From a checkpoint of a small image classifier.
Data: trained on rendered solids tumbling over patterned floors, 97500 training examples.
Rows from block 2 of a small image classifier, named by matrix and row number. Rows with one number belong to one channel. Each number is 500 + 40 x the weight over its row's rms, rounded and kept within 0 to 999. All counts start at 0. Numbers have three digits each. After the name is the row's rms in percent of the matrix's.
Before each channel's rows are labels from the 100 images, of 14976, where the channel reaches its highest value: "patch colour" is the nearest of a few named colours to the mean colour under the peak. Only what is clearly more common there than usual is listed. The data: rendered solids tumbling over patterned floors. In brackets: how many of the 100, against the usual share in percent.
# convs0: first 3x3 conv, stride 2 (model.blocks.2.convs.0.weight, 128x64x3x3, each kernel summed), inputs 0-63
# convs1: second 3x3 conv (model.blocks.2.convs.1.weight, 128x128x3x3, transposed, each kernel summed), outputs 0-127

patch colour: pink (44 vs 10.1)
convs0.118 097:537542415482477500496498493513575512429520493499457491551456566493461464574476491487478505466490464484572470465462480477558509440515519540553518502602493459400480515497520485466568489512458440
convs1.118 110:552522481439459516493457527594548514564500511444541540533448511488520429529453467525469496533538501436426491530516529470500496529484479499531512498483451532471459571536589560484449579517545459529527455440533522506524516541467485486491503490582441540514498465481531491485533500610407478461445499531471438515516535554529510527441470495531430538499482481568546539495434507509510538414499

patch colour: pink (26 vs 10.1)
convs0.102 096:596481448535518493450483534528549507491492495473423514521508507514517444520446482476532507461508498549535485410496480496572469522429499543534503470607493516423507482479586463473560444504482476
convs1.102 078:516393462547498561548462521501548489512465435423528487490423577526454437549465510471516479528513555495475435493477504463493534461478469460537494466492577539461513526509557540503435537519524528464536521424532455455501492533489480540483439419435503482529446519464521468395534421517428463483464425559482501527482522446518518492524510490521529511507511438527567498582496487489525521524480

patch colour: brown (52 vs 22.4)
convs0.90 117:507577437510510568426523511483522416542524521503504560567511556481516470524556512537482540500494506534507529434487511519487600378489498532504523486476462526500515555493531501493561532496431516
convs1.90 116:505511474434526484450426483489484510459534452478413525506473487480473487448462519505482511536480483559513473455534458499475432535522478366515478573455442484523582529488444489509451431513488504522511491445494435508472448485453528497479452541546454472517534569507488505449507491404431458482516479498513488469581480484472456507476508547479504469516530516388387529524526570490535494514521

patch colour: brown (47 vs 22.4)
convs0.50 116:530434518500515497416439519540445478516450512497476509485436488457455488490532537525534480530492467543531498503501501521553476503497440434457489464463533454506515506556471530435402461479424388
convs1.50 098:460542484431506488453463493421436392482479490542489478429446500441484530417483476493506447523483457461515503466513448479577498498448485545432457511443424473475461496493508509497489446461496486531471482519491525436406447574539497500473462457477536444486536486432468475458488536489499497527581446496480466479491486483518490491506511440463484499467511483517453478438384441538508444423499

patch colour: brown (55 vs 22.4)
convs0.61 109:535461490551496494482367547513453413496563524494437497503401456489516486505415461504466455448454453473510470483529522494521492485536426443444488455477527514496473473524495499510447505485509528
convs1.61 093:427494517483464502528519549476457498461426543480480412493502513488468506445473496440526498577534531488533476483470565441515473468445532526383470464409368424475453474451529487433492473509426516471444507457451515456515497552448452486495494511446476495511476426474489447458467476498467505540450543501429487507493510437489507490520479458514495417516460454484487496503471536446483530528479

patch colour: black (40 vs 2.1)
convs0.53 111:442539434424432531515500425425473547476437428458505470520550496532425502492504511472521526439467540508553476481470508535482517445485496495515426524519469454521475506532505510503502505439396509
convs1.53 098:471543411446499486471538551495517541488467464459455458439479476509400448464436543522464499441530514501467481535490431527481481494536491491499495451509506430482513548490408486512445555518448482467484500512469448459539560545546506525476452453525429484464485496491414436503460586469486493459510542545575485499437526425488458516454458444482500574458546463530446473462426480469503507500511

patch colour: green (40 vs 2.6)
convs0.43 098:492494499472502472496496463492409475498417484460408514526520512477474471496411526529543519451483502515488412434531542553462516540473514460472514490490510464511520491523496399454474395517459460
convs1.43 089:462414500461490519502532497448475522512499468444419534496466494450426481475453517449441481533534460477487488493487425513465520536480494501483457431470513501416498508449491466517505495497499473409471496463457382476526471546481498491515494479491537490451465537463371451492432553545470538443482522484513513496386479450450424523479467494474527500458507522488490456509435435538474454499437

patch colour: black (56 vs 2.1)
convs0.63 107:539509500400504496549532416489482523539484506456393553480529465515462531541445511508544525512548494517483412501508555487503521467478553477519532424559514487469541451528466501509510416471486442
convs1.63 098:472453474500593560503527498485485487497451530458501502497457520514432469490461447454416494434546472494459447513464513501449500459498545418431511511459466534464496422494518508506494537497448411453485475503443447448501508551374505555466495497459454501531507516472395420471518529583436474457514491514442471469444478454512442479476491499492524470517496534430507513482453524518499498467442

patch colour: pink (29 vs 10.1)
convs0.9 100:546482400492457517534507413451444502514459505459473519507514542559451510525446524457542512462490503472549506415484532550581514492387501493508510498536478502476509511546500477497560425475462477
convs1.9 104:516517460523544475506580522488554503516482489394469477488414481520394490456495464509467468472508544516504508505484530519473486461514507448478490508469493512505487593499440516448481588475469431472545497443510480494490448568494491545491466481522446477494479435509468416535519547478437499410576496462537422484504507442459521505444530412505500596467466506456522540492447474464555530499540

patch colour: grey (94 vs 57)
convs0.89 100:491470469558481451397516516439426509452465462481500483482481470466498460495509496504438456465459499516463503528423488519515488517565467486477434474457469429559437515469506550399436518503474487
convs1.89 124:468494487494486498493498558439474472481409490476485399489461498402454487474444469450449480486501528508457520524433450438552502460494479475451506500468487406502482491450466431537521526510442439433474506462509488471495482562463429503467500466513478457407449453446459427446469484512500433526529493490497411487503487484483448486442495440492518526508486460443497412442507508478488435486457

patch colour: brown (53 vs 22.4)
convs0.66 118:502524491514488404423426546496485517518544500513494496415444453416510493492526494487454507496450479439481514517523494491515502486504413472453464463523491497519474435433492497462377518465460474
convs1.66 122:491521497383524518505458540510552469483443527459475443509453472528515524400483440491477507524409500461508510446496495471551482531437520533480446531517417460521502495507446528453418497469465458450455501498483527470482519531452509506427488459504455482497503519489478437498496406447447494499498471494469506508497475454478510463478508448469473499458453482382444430504382551473481440467490

patch colour: brown (70 vs 22.4)
convs0.11 095:512489480508533496467422535500408473440537528496441486537400524440535496540451469493506515403466470515491492379537531517519500542448445464460460503477522527494462487506495509481433508498486534
convs1.11 093:497491516415447452517493509458544514530475501509444406531461528518429478501513505486470508584514478425507491468525514482506506502417528527510430488451435478518377535505524500432441467502455537464457496467454419507530498611461514455499503493542507555571482474488429501503467440502474481460428557494449531493448493494498514547473439464529476486502470496469508481548409490449513555515514

patch colour: brown (48 vs 22.4)
convs0.109 104:536393516471523480480466473506451392510482560482481485490395493456514560471446488522490409442499493445554490465513459527488495511537476450483474487435551502493476467526449543531450511509493496
convs1.109 090:457521509535510508490582529490501465471454513473444519513446474481531508418471490477496477478536506498484458455503519475551449440454490466414487506426411427488431517489505491487570469479462496469485523562488540394544501502492462491497490418526492462469493510474478432445533567549469501517556513509443432462504504482524501483416455445451417470531464428558499461483490423442453498503467

patch colour: black (47 vs 2.1)
convs0.51 112:477477495489479436530448475525488496538493511522536524434499474487492535447538466496412528532424459494384510496522497408453546512441426457449542472528433508472457495473461451488461480527482500
convs1.51 099:519392427503509483520448510480478568478462504523500511503397486515511503467521465460524536504462503489466536497515488538563496523561509484485471506465407538502468460508512511421472491508505447476514527462461566449526477559508510491465529452471446452508511525496402501455468489499488530471442467517430537468553497515422465532434469461493460524474488472390425444508424436505447411476488

patch colour: blue (34 vs 0.5)
convs0.37 091:533516453450493493501469515482512488396535468446508460475450538442509404501535526489481457436457473510485519430506506524506523489470425476481435544461447422477449505470481539456517586497503547
convs1.37 091:460498432347495448526511533505496504473484464478484518454478511460485510468495398447482549553464546446493428517473491430555488425440492542494476484494447512540415491526497455496437470521470543497485516476502470491530481578500447468480480486500493556525513463538460500489476404444468483505448497472501488495445489478498439486460549518466431533514438518460532507464394542498509425478511

patch colour: pink (45 vs 10.1)
convs0.122 101:520471507437511447478497437395520497407516494458474503418514429500514464481492557499488520523534521519507486516466498508488507515443521487484546410579456484512531454438473468471499478551452418
convs1.122 109:510486509479533518489441513477535486485507421458569480505407427467426525467467458499497463480452481429478509482506375443453501442485472519535426489452501475487492513481487464481448449504466398486439445428489494518519482553546465539480502503522514440459420501462420491481524431566474471439433461438514458516503475497484419494493481477473481514481442503482532450489448493505514519460538

patch colour: pink (47 vs 10.1)
convs0.112 092:541544463507539506438523522460548520494523546508460519497495459530527499552526460476524504547507475470509505498492524460517522424474541568453552479583481531384495480487516530491612516597516533
convs1.112 102:516461453535460505440504515500496511464513467552577516474419501495480448460461483494507497441484539516504453428497424456529532514569498429532528504447520477508544534507538495473494524571464425500522524437515466510482537480502478552527468550559471499448473477556511490506560459531450498401483472491547497459563480525482397475531511504459496470546460548429522518601531615493530558513514